config.toml
crop_scale_min = 0.8
cutout = 0.4
tokenizer = "char"
encoder_activation = "gelu"
encoder_parallel_block = false
encoder_num_experts = 4
encoder_layers = 12
decoder_qk_norm = false
decoder_layer_scale_init = 1.0
decoder_parallel_block = false
beta2 = 0.99
Rows from block 8 of the image encoder of a small encoder-decoder image transcriber, named by matrix and row number. Rows with one number belong to one neuron. Each number is 128 + 24 x the weight over its row's rms, rounded and kept within 0 to 255. All counts start at 0.
After each neuron's rows are labels from the 100 images, of 14976, where the neuron reaches its highest value: "top examples" is what is common among them. Only what is clearly more common there than usual is listed. The data: numbers of one to four digits printed on busy colour backdrops.
# fc1: MLP up (encoder.blocks.8.mlp.fc1.weight, 1024x256), inputs 128-255
# fc2: MLP down (encoder.blocks.8.mlp.fc2.weight, 256x1024, transposed), outputs 128-255

fc1.228 [113 167 123  90 118 134 146 119  79 136 145 100 162 136 122 111 100 101 151 104 139 119 125 119 179 151 109 120  73 146 122 154 156  89 139 135 179 143 179 135 162  90 119 160 139 140 145 131 116  74 126 134 123 140 127 114  69 145 139 103 108 145 136 137 172 144 144 134 127 108 109 141 135 158 115 124 120 121 138 143  84 119  95 149 139 169 134 128 129  93 191 151 142 130 101 127 182  74 134 105 148 135 132 179 130 125 102 130 130 100 125 142 119 120 110 163 107 110 141 109 110 145 132 146 147 115 170 116]
fc2.228 [111 127 184 140 149 124 175 120 141  91 118 152 137 176 148 141 168 134 141 130 108  98 110 125 125 152 131 118 111  99  98 133 126 153 143 131 126 145 186 112 131 120 149 105 140 132 144 123 146 128 126 129 117 173 131  92 124 134 157 118 151 116 137 120 120 115 133 106 181 134 147 164 121 139 112 135 131 136 136 116 160 177 120  83 143 119 112 122 145 112 130 110 134  94 178 131 119 183 143 150 154 102  88 143  86 154 147 116 160 141 105  96 127 138 103 112 115 151 143 177  94 131 113 127 155 125 121 144]
top examples: length: two

fc1.17 [139  96 146 127 146 165 142 121 125 124 123 128 123 127 156 159 111  90 168 117 161 129 154 148 136 129 151 116 142 135 124 138 121  88 104 100 114 134 135 126 109 130 172 111 115 158 130 129 137 193 130 127  98 139 111 117  97 109 121 133 108  91 127 159 103 108 134 151 119 155 162 126  70 165 121 112  91  92 149 150  84 129 152 160 125 110 113 127  81  84 178 107 131  80 103 105 145 173 192 136 157 119 135  74 121 162 130  95 111 111 113 143 112 127 121 157 100 110  69  89 146 102 168 109  99 139  97 109]
fc2.17 [120 141 142 146  91 149 143 117 151 165 120 150 126 116  85 117 138 157 119 127 129 110 124 117 136 155 155 128 117 140 156 132  87 124 121 143  93 129 101 170 137 151  96 135 150 155 142 128 133  83  89 162 145 156 170 131 105 122 140 144 120 142 147 107 108 136 105 179 107 105 126 119 130 131 135 136 141 154 103 164 185 112 100 135 111 137 125 135 102 183 127 128 107 139 137 142 145  92 106 114 126 111 119 164 120 102 137 117 157 171 141 125 143 136 133 107 129 117 188 131 103  88 138 196 158 125 152 196]
top examples: orange ink

fc1.251 [127 109 120 113 135 134 137 133 103 112 139 137 152 141 117 176 109 116 105 132 131 115  95  94 108 136 147 140 125 153  95 154 148 134 139 139  88 162 108 165 149 149 158 177 149  74 126 128 116 146 143 113 147 148 140 110  85 143 174 109 125 108 133 134 124 127 152 156 101 170 112 169 134 103 187 116  94 171 110 157 139 138 120 141  95 129 125  94 139 149 100 146 124 123 143  93  96 126 130 113 130 146 156  95 129 123 136 151 112 155 173 131 123 130  93 109 118 105 125 126 171 150 132 123 159 111  87 135]
fc2.251 [149 168 111 118 134 102 146 174 117 151 147 122 143 152 109  94 130 132 147 164 137 116 117 140 112  87 115 116 136 109 115  69 114 118 119 129 140 149 128 117 120 131 120 128 111 124 163 115 104 113 107  91 131 117 119 113 108 125  97 141 153 142 128 133 115 120 154 101 144 157 153 143 132 106 117 136 100 107 105 146 147 176  86 116 197 127 167 170 102  88 134 139 162 105 113 179 111 121 147 152 124 115  99 129 154 137  75 171 143 170 100 121 108 148 171 128 134 129 211 117  73  73 140 114 115 120 138  88]
top examples: grey ink

fc1.565 [145 143 157  91 112  99 113 123 140 165 142 155 161 122 130 111 149 123 117 139 125 154  95  98  99 107 146 133 128 107 140 111 121  99 179 161 125 125 128 132 120 151 136  61 130  99 133 114 147 160 139  95 116 164 101 135 110  88 141 143 170 162 125 120 118 164 158 105 112 100 151 114 124 127 179  93 116 142 124 147 172 130 134 147  93 123  93 162 126 161  93 102 135 146 106 106 152  78 134 126 124  98 145 170 140 130 145 125 114 107 150  75 125  79 104  77 153 140 103 131 165 150 108 132 101 115 152 146]
fc2.565 [140 143 108 112 149 157 129 114  82 105 144 118  93 138 128 156 104 135 143 106 159  95 102 117 143 123 124 108 160 147 144 142 106 110 135 112 147 129 105 119 130 105 158 183 174 118 140 114  85  92 124 140 134  82 132 157 144 152 126 147 119  87 101 120 103 135 118 171 170 156 116 138 119 116 108 138 173 122 146  87 108 153 143 143 160 145 160  75 146 128 153  67 131 104 123 179 107 193 103 120 134 121 161  97  96 131 166 117 126 138 127 146 139 126 114 141 148 121 121  94 120  99 126 148 126 155 121  84]
top examples: white ink

fc1.549 [108  63 125 152 151  95 111 140 109 131 187 126 169 127 128 126 143 132 119 138 108 103  91 126 132 108 134 131 149 129 161 116 125 148 155 152 139 122 155 130 106 178 130 147  74 154 117  85 147 175 139 148 153  75 119 117 139 126  87 152 106 164 110 130 136 113 188 114 144 185 129 134 119 118 153 102 135 134 132 104 113 121 167 175 130 127 148 112 107 132 111 110 143 115 144 138 131  97 141 155 120 118 118 140 121 121 108 149 153 124 148 109 128 167 116  77 132 132 124 162 109 127 103 163  71 142  90 117]
fc2.549 [107 123 134 133 128 127 121 149 107 115 137 152 155 146 116 105 142 104  85 138  94 154 150 109 120 156 124 157 111 151  99 114 167 159 126 142 150 136  99 119 158 123  53 120  96 110 106 199 122 112 111 130 138 155 134 142 136 161 174 123 140 164 106 154 136 127 132 102 113 151 118 159 143 110  92 149 114 165 129 112 141 133 115 156 140 127 160 164 156  97 116 156 100 123 122 146 140 111 117 101  97 158 120 166 129 146 123 153 127 115 133  95 135 103 193 133 119 147  81  79 136 101 123 115 103  93 114 102]
top examples: length: two; brown ink

fc1.722 [156  99  82 134 154 149  84 122 135 136 135 143 153 107 145 126  95 126 121 137 101  94 141 131 101 141 105 141 116 133 204 128 103  90 134 129 107 151 113  95 105 133 104 129 139 142 140 143 131 139 139 107 125 140 152 107 112 114 146 146  85 142 114 114 133 125 179 113 130  92 133 102 147  90 119 102 165 146 132  87 126 126 113 133 142 152 116 136 127 135 154 132 102 127 151 144 103  78 126 146 158 106 126 119 140 114 144 106  94 111  87  78 143 131  98 128 111 128 104 111 130 107  92 137 134 144 114 107]
fc2.722 [158 159 122 106 134 123 125 120 143  78 130 111 163 107 119 111 149 128 131 120 117 125 122 147 155 133 142 145 145 152  58 106 177  98 105 140 130 166 140  81 119 117 152 128 139 157  86 170 147  83 101 161 147 103 142 119 102 170 117 103 112 137 140 122 140 122 139 163  95 172 150 115 126 115 161 149 121  80 113 146 105 104 130 111 143 107 116 138 160  99 132 123 159 163 146 140 101 141 122 112  75 137 112 146 118 138  75 134 113 144 123 145 145  82 106 135 138 123 126 124 167 117 128 156 128  51 129 105]
top examples: length: two; teal ink; green ink; last digit: 7

fc1.142 [140 111 143 129  98 126 133 160 121 136 111 144 170 155 126 139  88 105 128  96  96 111 139 114 122 107 131 126 109 123 123 150  96 105 113 194 125  93 122 105 119  87 149 206 145  80 157 120 126 107 110  98 101  99 134 148 168  85 133 124 136  73 173  77 135 120 125  99 169 133 117  81  96 140 179 124 168 129 155 117 169  99 152 137 118 110 155 129 137 136 127 149 134 113 151 162 127 108 126 174 123 126 139 102  96 121 159 103 138 139  88 145 113 140  79 120 134 122 140 146 100 139 132 102 120 131  94 134]
fc2.142 [121 139 117  86 122 126 102 124 105 154 106 118 114 119  78 126 153 153 129 130 155 110 100  85 169 124 123 123 132 140 127 113 121 135 144 107  98 135 177 150 123 137  56 143 118 120 124 125 138 183 135 141 139 113 131 138 155 161 114 154 147 160  97 126 153 128 140 129  88 104 159 125 135  88 123 127 116 146  89 140 114 160 126 164 111 153 118  92 130  82 131  99 125 147  79 116 124 162  78 101 170 112 142 132 148 150  89 119 115 134 145 147  91 174 135 162 134 123 135 136 115 167 131 120 113 133 163 154]
top examples: length: four

fc1.704 [104 127 135 134 146 178 126 120 107 149 136  99 146 105 104 116 108 115 147 153 126 145 124 159 121 142 130 166 174 132 133 104 151 134 165 161 109 181 109 119  86 134 117 112 109 136  91 127 118 163 137 159 139 143 147  99 147 171 131 141 100 131 130 111 131 124 108  93 142 130 120 149  96 128 122 164 145 135 133 131 130 132 140 130  93 138 120 143 166 132 142 168 150  92  88 153 127 115 145 175 180 127 142 124 126 119 114 125 150 158 120  72 119  93 148 165 179  93 124 129 128 138 143 117 106  90 154 132]
fc2.704 [153  61 100 122 120  97 124 110 132 151 100 109 139 171 126 124 146 141 148 161 126 148  71  84 165 126 124 111 125 120 120 121 156 130 147 111 138  57 163 196 138 137 137 116  96  93 110 134 154  98 110 132 127 140 138 105 113 137 113 114 117 166 130 131 141  83 115 163 159 148 100 120 122 120  90 141 121 135 104 152 145 139 130  84 122 160 138 124 130  93 126 130 145 182 170 112 109 109 181 113 106 131  96 176 134 113 107 129 139 134 141 152 115 136 131  99 118 133 133 118 135 129 100 126  96 153 124 112]
top examples: orange ink

fc1.424 [127 140 116 125  88 128 116 155 123 158 108 171 143 129 134 113  96 147 151 122 138 125 168 123  97 116 111 131  92 115 123 153 137  79 145 136 155 126 111 145  87 175 161 120 120 129 140  65 104 119 155 107 108  99 128  89 153 152 109 122  88 129 110  88 135 130 180 174 109 146  78 125  92 141 112 142 137 145 127 133 138 123 164 161  90  89 134 137 115  49 133 123 144 137 105 151 115 132  76 116 149 120 183 152 159 124 130 154 130 103 130  92 124 121  95 133 124 108 125 141  91 114 126 153 135  88  86  82]
fc2.424 [108 128 157 191 154 135  99 101  81 107 122 136 117 136 126 137 143 133 105 120  85 124 149 102 148 118  97 156 135 115 134 122 165 145 122 158 110 131 122  87 159 109 157  85 124 126 132 143 148 124 141 139  70  90 134 149  82 125 137 120 163 132 107 156 119 119 100 139 141 125 146 120 139  97 173  90 125 107 122 150  83 170  74 115 131 117 114 119 133 164 123 107 109  97 112 167 141 126 146 149  80 106  78  82 121 157 144 114 137 136 142 138 112 154 143 102 139 135 139 109 153 157 152  88 129 151 175 152]
top examples: length: two; grey ink

fc1.348 [101 153 123 173 163 133 121 149 110 139 157 112  86 179 123 130 133 171 132 106 137 138 151  88  95 167 115 142 161 103 114  93 154 116 146 100 121 102 144 142 101 109  94  84 124 126 133 150 125 153 127 141  98 137 118 146 118 119 144 125 139 157 165 164 166 142  78 112 198 167  85 133 141  93 144 138 156 134  96 143 122 149 152  92 147  95 108 116 104 139 144 107 121 184 139 105 177 141 131  64  85 125 126 150 106 125  97 142 106 146 135 134 126 135  81 107 105 166 138  81 135  82 123 103 148 178 115 103]
fc2.348 [132  91 106 103 150 116 145 154  93 159  89 132 149 147 151 137 106 175 128 153 116 102 126 149 146 112 133 131  99 173 127 167 110 108 104 165 166  91 119 130 177 156  95 198 151 128 101 113 154 168 163 151 145 162 141 122  86 115 134 145 175 151 145  98 135 123 146 153 157 143 124  90 105 184  90 108 147 111 117  98 126 120 100 167 114 133 132 162 146 134 132  98 163 157 124 133 112 138 105 111 183 122 158 119 144 146 160 113 158 118 140 117 144 130 138 122 104 120 136 129 146 157 146 118 133  67 154 151]
top examples: orange ink

fc1.537 [109 149 129 124  95  89 115 149 164 135 113 113 116 152 124 163 143 145 101 120 146 138 100 172 109 138 155 125 147 119 104 152 136 104 102 126  89 135 160  87  79 172 125  96 164 164 113 153 112 155 161 132 101 170 141 129 125 155  86  94 115 128  98 117  86 115 114 138 141 101 128 175 131 136 117 108  99 100 142 123 128 131 105 123 131 146 128 131 103 120 120 146 146  95 152 134 211 166 142  94 148 118 136 102 110 125 136 173 117 133 117 126 116  88 104 142 140 126 113 125 143 125 117 165 165 159 122 105]
fc2.537 [161 160 109 116 158 127 103 109 102 151 134 145 167 115 127  86 124 116 122 140 107  86 123 125 137 115  82 118 108 115 107 109 115  71 137 126 107 118 122 117 160 106 166 125 134 104  85 153 131  80 108 135 146 142 110 141 113 143  96 135 169 143 142  78 145 106 124 151 122 136 134 139 139 125 156 129 165 138  96 127 106 172 170 103 119 109 105 147 117 118 146 142 158 144 127  99 106  98 129 108 111 116 162 199 105 189 156  93 107 112  99  95 141 143 170 109 120 155 114 138 126  92 149 121 109  95 113 155]
top examples: length: two; teal ink

fc1.436 [116  97 153 124 147 184 116  97  87 164 106 105 111 112 158 110 127  98  86 142 104 141 104 147 111 102 147 108 127 128 149 131  91 121  66 102 128 111 127 140 151 188 159  86 113 132 125 117  95  91 114 105 137 144 135  87 127 103 155 136 120 125  88 102 104 110 115 170 117 144 123 109 103 157 155 141 183 108 199 130 143 124 146 165 129 123 146 119 116 123 107 128 112 166  89 147  85 149 102 111 102 120  95 134 158 121 154 144 120 126 132 149  83 144  96 100  81 138 106 130 157 123 126 106 143  96 111 100]
fc2.436 [137 136 111 149 140 122 147 157 166 124 173 163 130 168 109 122 169 100 145 152  72 125 140 112 118 153 108 142  71 118 171 125 108 156 130 163 138 142 128 130  88 110  92 125 157 113 109 119 130 128 120 111 106  74 134 122 121 114 100 136 159  91 165 136 102 166 150  81 123 155 107 116 141 149 140 147  84  89 106 135 136  63 117 102 117 158 121 128 142 151 124 121 148 134 180 116 167 133 156 117 163 116 137 113 108 152 130 112 142 105 116 162 125 142 131 128 131  84 159 131 102 116  89 134 176 140 118 139]
top examples: grey ink

fc1.462 [133  90 157 191 135 112 116 129 101  86 147 144  90 136 135 175 145  77 132 131 144 116 116  98 120 113 101  98 136 108  88 127 117 118 168 101 129 131 139 138 106 153 114 117 145 132 118  96 125 119 140 141 131 174 126 102 109 159 130 101 171 129 110 105 149 138 128 122 169 167 132 148 118 153 138 150 113 118 131  94 136 164 143 138 118 108 120 109 111 117 135 124 142 120 117 115 148 137 129 151  92  87 113 102 121 111 149 115 153 133 122 111 150 106 123 178 128 115 152 134 121 152 168 124 103 125  85 164]
fc2.462 [109 140 109  67 153 117  93 140 152 166 123  94 129 131  80 106 144 136 120 147 112 106 127 150 145 111 118 132 154 124 178 126 135 135 108 114 160 140 143 127 119 121 147 158 128 108 140 118  94 149 164 143  91 100 116  95  85  97 131 135  84  97 144 140  88 113  89 121 119  88  89 125 163 142 151 125 134 148 101 117 134 125  81 169 122 132 154 127 165 128 107 142 126 106 164 120 143 150  94 123 181 174 138 113  93 140 154 143 134 160 129 111 152 135  94  75 143 150 108 130 119 141  94 116 124 135 182 141]
top examples: orange ink; yellow ink; first digit: 0

fc1.709 [159 143 139 165 161 114 147 123 130 100 115  92 161 135  91 135 136 137 186 174 129 189 132 155 126 103 134  97 190 111  90 149 141 107 162  95 128 127 145 140 139  87 181  75 141 194  81 138  97 110 115 100 133 153  90 132 108 131 141  91 113 170 151 134 110 141 120 115  87 132 144 161 150 128 129 106 127 130 130 134 105 132 119  98  90 114 131 118 115 129 151 123 138 164 127 138 114 161 131 121 103 150 107 142 107 134 118 117 114 114 146 138 112 146 157 114 110 182  97  93 144 137 119 109 112 122  94 143]
fc2.709 [193 181 150 137 176 146 117 154 121 137 103 163 132 134 101 116 141 132 141 108  95 108 125 101  95 147 188 125 111 113 148 125 112 105  82 120 141 113 121 144 124 112 135 100 129 102 126 116 131 128 128 134 107 144 129  88 156 167 100 133 140 120  82  61 110 160 146 145 106  98 148 103 137 158 139 148 140 131 113 120 167 151 107 149 108  97 169 131 121 168 138  92 124 135  75 111 143  64 161 151 111 115 143 171 144 131 154 162 132 178 100  82 126 130 131 177 133 120 135 166 128 114 156 141 110 155 144 143]
top examples: on a plate; black ink

fc1.435 [104 149 103 131 119 141 112 145 122 146  96 145 124 120 132 154  98 164 127 183 160 129 166 113 145 129  92 107  95 137 150 121  72 127  87 124 109 110 128 131 129 122 141 168 107 115  79 140 161 156  95  84 140 105 157 106 166  61 157 156 140 124 137 152 162 115 106 130 118 123  96 103 111 156 116 169 115 117  96 113 149 110 137  78 122 118 101 130 110 145 147 140 131 160 113  98 136 152  94 154 111 109 131 111 157 132 137 124 131 141  98 109 141 128  77 134 110 156 113  89 103 143 119  93 119 119 114 125]
fc2.435 [173 106 116 135 143 133 116 110 113 153 149 127 148 161 137 130 142 116 118 113 107 115 167 140  88 139 155 110 124  89 114 135 152 127 158 114 145 113 187 125 114 103 104 155 161 132 158 114  92 114 149 132  73 171 150 119 151 162 165 121 137 136 111 138 118 122 138  91 158 127 160 172 124 124 133 120 121 126 154  96 122 150 131 162 158 113 136 109 109 118 121  91  83  81 158 175 150 108 133 140 123 123 131 163 104 132 117 129 123 135 133 176 120 122 157 133 149 109 180 117  88 124 141 141 132 114 165 155]
top examples: length: four

fc1.223 [123 122 157 136 145 147 100 142  94 106 137 151 141 144 104 118 133 158 153 101 103 113 149 125 124 159 189 153 121 110 128  96 120 118  84  91 125 118 130 105 166 143 117 128 131 119 139 108 113 160  77 147 119 102 172 118  87 174 151 131 141 119 144 157 127 154 141  67 122 174 119 119 132 166 108 113 108 131 118 132  99 119 107 143 118  96  76 104 132 154 129 125 124 135 140 146 116  92  88 198 137 137 111 133 165 158 129 127 141 121 167  99 136 118 129 102 152 147 130 131 155 133  88 111 144  88 132 162]
fc2.223 [117  75 143 116 139  97 142 164 130 102 144 153 114 103 124 167 122 109 148 105 135 152 115 171 139 150 130 123  87 162 117 126  86 130 132 136 117 113 150 132 115 117 132 146 112 174 142 132 121 144 130 136  54 148 121 117 132 113 104 157  80 105  95  84 139 139 100 101  92 117 185 128 128 140 122 154 188 147 187 104 161 133 129 124 142 126 140 141 135 167 142 124 143 142 139 134 126 112 125 139 109 118 139 126 108 100 118 129 156 126 127 136  85 161 116 119 146 136 142 104  95 123 125 121 121 114 152 128]
top examples: on a plate; grey ink

fc1.407 [ 98 142 105 121  82 128 127 134 147 165 127 143 138 109 163  89 120 140 165 170  68 152 143 126 162 105 124 129 114 143 111 121 134 121 125 192  98 120 140 137 134 132 103 120 165 176 150 184 143 127 144 104 174 107 137 142 137  76 115 104 159 137  99  81 131 116  99 138  62  96 111 125 154 153 130 119 148 124 104 113 179  95 108 123 143  90 134 114 112 107 126 141  83 131 124 172  97 120 118 108 153 120 104 151 165 100 122 141 128  96 140 136 114 130 149 165 112 116 124 153 103 110 112 129  62 123 117 110]
fc2.407 [129  88 105 122 122 131 131 109  95 136 143 106 182 122 140 137 125 172 129 123 110 119 127 141 126 134 114 144 125 169 120 139  77 117 124 128 129  74 124 144 121 162 126 100 145 111 109 154  95  69  90 124 111 110 166 127 115 140 175 142 143 156 106 180 119 172 159 110 136 153 114 130 103 118 129 128 117 135 125 115 119 134 152 117 170 138 130 112 157 142 151 128  97 121  96 113 169 118 127 129 115 142  84 123 125 129 121 144 162 112  96 121 122 132 133 131 179 104 121 138  90 118 103 133 172 139  76 105]
top examples: on a plate; grey ink

fc1.667 [119 153 131 159 195 143 121 137 128 166 101 150  86 139 106 124 162 108 117 109 152 141  99 122 112 123 100 147 127 110 134 118 141 107 115  80  95 132  94 167 163 127 109 121 160  96 123 134 121 153 112 120 145  98 129 171  77 141 114 114 117 162 125 109 120 135 127  75 172 117  88 100 151 156 131 170 143 130  83 132 119 130 125 154 139 122 141 111 105 125 135 141 112 114  73 115 126 139 147 133 163 107 130 150  93 110 155 161 140 128 108 169 149 117 128 119  83 142 113 104 178 124 127 121 149 115 145 148]
fc2.667 [133 119 126 116 110 107 119 122 124  99 131 123 160 133 121 127 106 110  97 142 101  99 132 113 112  77 150 122 125 101 117 153 138 192  97 133 123 138 153  86 128 151 148 109 198  88 115 119 136 123 160 141 144 116 104  96 145  96 165 165 163  78 127 144 124 110 123 162 138 139 144 142  90 138  82 138 119  97 143 131 155 148 155 148 124 126 125 139 193 138 106  95 130 129 159 101 124 123  92 125 149 131 153  97 174 134 156 125 119 128 105 105 132 136 158 134 163 107 162 148 139 159 146 128 145 116 154 111]
top examples: white ink

fc1.695 [168 119 150 148 144 113 155 138  82 110 122 114 141 137 118 103 116 122 137  92 122 170 154 150 162 121 140  88 126  98  97 132 142 108  98 138 114 180  89  85 108 135  98 112 151 192 168 139 131 141 197  99 124 125 144 141 139 155 176  75 119 145 103 166 163 148 103 114  94 105 117 141 137 113 105 131 131 137 110 127 128 130  81 125 150 105  94 123 149 138 125 114 150 115 142 120 136 157 126 125  92 105 132  95  69 115 117 147 119 153 190 148 152 146 139 110 156 149 134 106 169 132 127 147 142 142  89 144]
fc2.695 [117 108 108  88 165  99 112 116 163 155 126 137 105 107 105 128 160 135 131 130 126 102 114 105 104 175 138 192 114 130 134  90 134 116  91 137 104 111 173 136 134  90 121 125  91 107  90 113 135 142 100 132 153 135 134 137 154 139 136 179 128 104 122 130 113 123 144 166 151  95 157 130 148 172 164 111 130 115 129 115 156 137 137 124 147 114 138 130 134 115  88 138  79 126 114 131 148 105  90 116 144 170 106 176 173 120 131 113 150 148  58 142 155 131 135 148 150  69 139 144 110  89 177  77 128  83 142 109]
top examples: white ink

fc1.36 [134  84 134  91  96 162 157 118 138 127  98  90 102 166  87 125 136  98 124 161 153 117 114 156 123 117 125 143 178 117 119 119  96 139 162 142 134 135 109 151 113 108 155 101  87 133 151 151 107  97 129 154 125 151 108 122 134 114 122 128 141 142 130 129  87 166 148 128  46  82  83 154 117 151 113 122 152 138 104  84 132 157 177 129 109 134 134 131  99  81 103 111 121 132 157  69 138 112 144  94 157  83 112 130 108  88 101 148 103 150 145 150  92 104 159 163 121 132 101 126 143 120  94 128 142 144  62 143]
fc2.36 [139 176 119 158 128 180 121 134 125 140 143 198 143 143 135 132 122  93 130  80  97 101  96  92 109 113  93 102  94 115 116 118 135 118  89 129 107 141 163 115 110 161 134 134 132 135 113 117 140 134 137 106 149 144 147 121 113 143 136 131 110 104 109 125 141 156  99 145 188 156 145  73 123 126 145 122 108 131 133 177 124  94 102 128 160 111 111 115 133 168 164 108 134 162 105 152 106 191 105 120 133 139 139 138 125 161  94 107 168  69 134 107 152 109 149 121 146 117 142 131 128 131 175 121 145 123 116 124]
top examples: grey ink

fc1.244 [127 152 113 132  93 162 125 126 151 180  76 140 105 132 159 144 116 155  98 140  99  93 142 107 134 161 112  92 134 124 115 157 137 121  86 138 112 135 134 139 127 134  85 139 139 111 138 126  95 151 123 133 140 189 111 144 143  96 129 138  97 119 138 139 105 121 131  98 135 110 110 119 142 127 122 119 122 135 128 150 129 130 142 131 149 190 103 129  72 108 148 134 108 104 125 134 118 123 192 118 129 125 138 140  99 145  99 144 138 157 139 167 162 111 116 114  61 113 110 142 136 159 139 171  73  91 126 109]
fc2.244 [169 110 179 126 147  73 127 130 112 121 153 108 138 119 110  84 137 121 139 152 121 160  79 121 157 154 105 130 155 127 149  93 129 119 131 138 120  80 129 162 167 133 155 101 187 112 120 141 179 135  91 114 160 105 181 127 113 159  88 121 163 170 146 143 126 163 100 158 159 145  87 114  89 128 129 142 148 159 114 162 151 129 119 111 146 122 138 143 169 117 112 191 131 146 144  99 166 130 103 117 119 159 100 144 131 121 161  98 164 106 140 109 130 134 113 113 170 116 105 133 114  94 126  74 168 135 123 119]
top examples: grey ink

fc1.188 [112 143 172 107 163 160 102 127 115 129 119 159  98 139 112 134 146 121 134 173 132 130 127 135 141 111 151  92 141 125 106 144 135 211 124 136 122 111 144 136 144 116 115 155 160 140 103 102 141 125 127 133 134 148 153 155 173 129 135  97  96 178 128 192  93  97  95 120 151 133  79 150 108 105 129 126 102 109  84  79 102 125 102  85 140 160 120 113 130 130  92 104 110  86 112 163 158 105 155 140 137 126 110 137 100 136 132 124 131 103  81 109 113 117 125 145 156 120 108 150 125 106 152 159 133 123  75 127]
fc2.188 [124 107 141 146 146 128 145 129 156 157 159  65 125 152 158 169 129 118 112 130 145  99 137 102 116 139 112 146 106 114 192 109 153  98  61 131 148 141 147 118 122 106 140 138 114 108 126 121 161 157 174 130 144 134 125  81 103 131 149 103 119 111 123  96 147 141 115 150 101 139 124 118 127 139 144 140 106  90 160 163 134 175 144 105 104 149 158 103 149 170  97 153 115 140 161 122 129 102 165  97 111 163 140 154  84 153 113 164 150 137 164 186  93 119 138  88 137  90 113  68 136 148 103 137 140 133 115 158]
top examples: orange ink; pink ink

fc1.385 [ 89 135 134 144 107 140 139 130 153 145 127 151 124 146 185 142 101  86 158 146 132  93 123 123 124 134 140 117  84 123 110 123 122 135 136 136 121 103 141  88 147 126 125 126 173 101 129 139  93 108 136 113 130 112  97 122 140  95 128  83 126 142 115 148 148 130 175 110 186 155 117 130 133 106 139 142 126 106 117 158 101 159 100  99 161 158 113 163 140 119 177 168 160 136 140 121 163 106  83  84 123 169 126  37 153 130 109  92 114 153 101 123 109 149 154 142 110  93 125 132 112 157  93 118 137 149 134 131]
fc2.385 [127 119 116 101 144 121 122 130 157  98 123 168 133 136 130 117 121 116  89  80 139 149 145 173 143 120 127 106 129 124 142 155 123 107 104 126 126 111  95 119 121  93 147 174  97 139 169 142 111 131 125 155  95 100 153 158 177 138 118 170 140 122  95 165 140 163  96 101 109 127  85 115 138 160 134 120 118 113 185 117 176 151 107 148 132 103 128 145 110  91  45 113 111  88 174  89  89 151 154 140 137 103 148 139  99 132 100  78 124 100 111 138 131 131 100 131 139 158 115 128 127 105 121 120 107 108 126 106]
top examples: orange ink; yellow ink

fc1.512 [ 96 147 112 138 124 128 100 106 112 102  80 152 119 137 162 107 139 163 108 131 146 169 163 122 129 106 100 122 112 159 109 126 135 124 116 140 126 146 148 104 130 145 136 124 182 129 121 126 111 102  65 119 152 144  96 174 121 108 101 132 149 105 155 134 100 155 114 112 162 138 124 134  91 128 145 108 102 135 170 117 118 118 125 163 164 152  94 145 153 146 153 117 118 132 174  88 148 136 159 133 112 115 144 108 127 101  78 105 159  85 108 165 129 130 118 129 130 123 120 132 100 129  91 134 165 117 140 147]
fc2.512 [138 117 155 119 126 120 179 166 134 110 130 104 114 109  89  94 109 135  97 120 137 119 100 114 121 136 131 135 103 146 119  92 109 157 139 135 119 126  84 128 133  85 114 117 111 131 167 126 117 147 108 146 146 136 132  97 127 164 116 159 142 145 131 115 133 173 157 131 148 116  72  95 127 104  93 146 131 116 156 100 129 108 163 146 116 125 133 138  99 152 143 101 162 119  71 143 113  97 154 107  80 118 107 102 140 122 141 153 115 129 117 104 111 152  63  83 152 119  95 118 120  82 132 113 103  89  99  87]
top examples: length: four

fc1.309 [132 122  91 165 166 112 140 126 129 160 130 109 167 107 157 107 136 102 141 132 115 125 112  93 146 148 104 165 129 173 114 137 121  98 113 102 155 143 109  96  99 145 108 126 128 175 101 139 117 112 107 143 114 118 168 123 108 126 151 135 136 112 133  97 135  84 107 103 115 189 140 124 156 132 120 103 124 154 156 156 147 142  91 176 132  97 113 122 117 132 115 144 121 180  81 115 119 116 100 215 157 103 159 129 115 140 116 116  96 144 151 152  88 135 111  90 117 140 110 145  94 125 163 167 135 167 138 141]
fc2.309 [143 128 124  63 118 189 109 122 136  69  65 139 110 144 136 139 126 114 149 133 137 158 140 136 166 116 106 130 155 107 146 159 152 180 128 161 137  92  58 114 161 128 192 145 123 100 115 145 128 185 140 127 158 123 111 143 102 127 144 122 115 152 125 169 128 120 125 133 176  98 110 133 116 128 112 133 148 122 114 119 154 136 133 123 104 140 106 137  97 109 123 127 100 104 120 130 127 136 141  98 135 127 115 142  94 165 118 150 131 118 129  88 115  84 147 137 138 124  97 143 120 148 149  95 120 138 145 125]
top examples: length: two; black ink; brown ink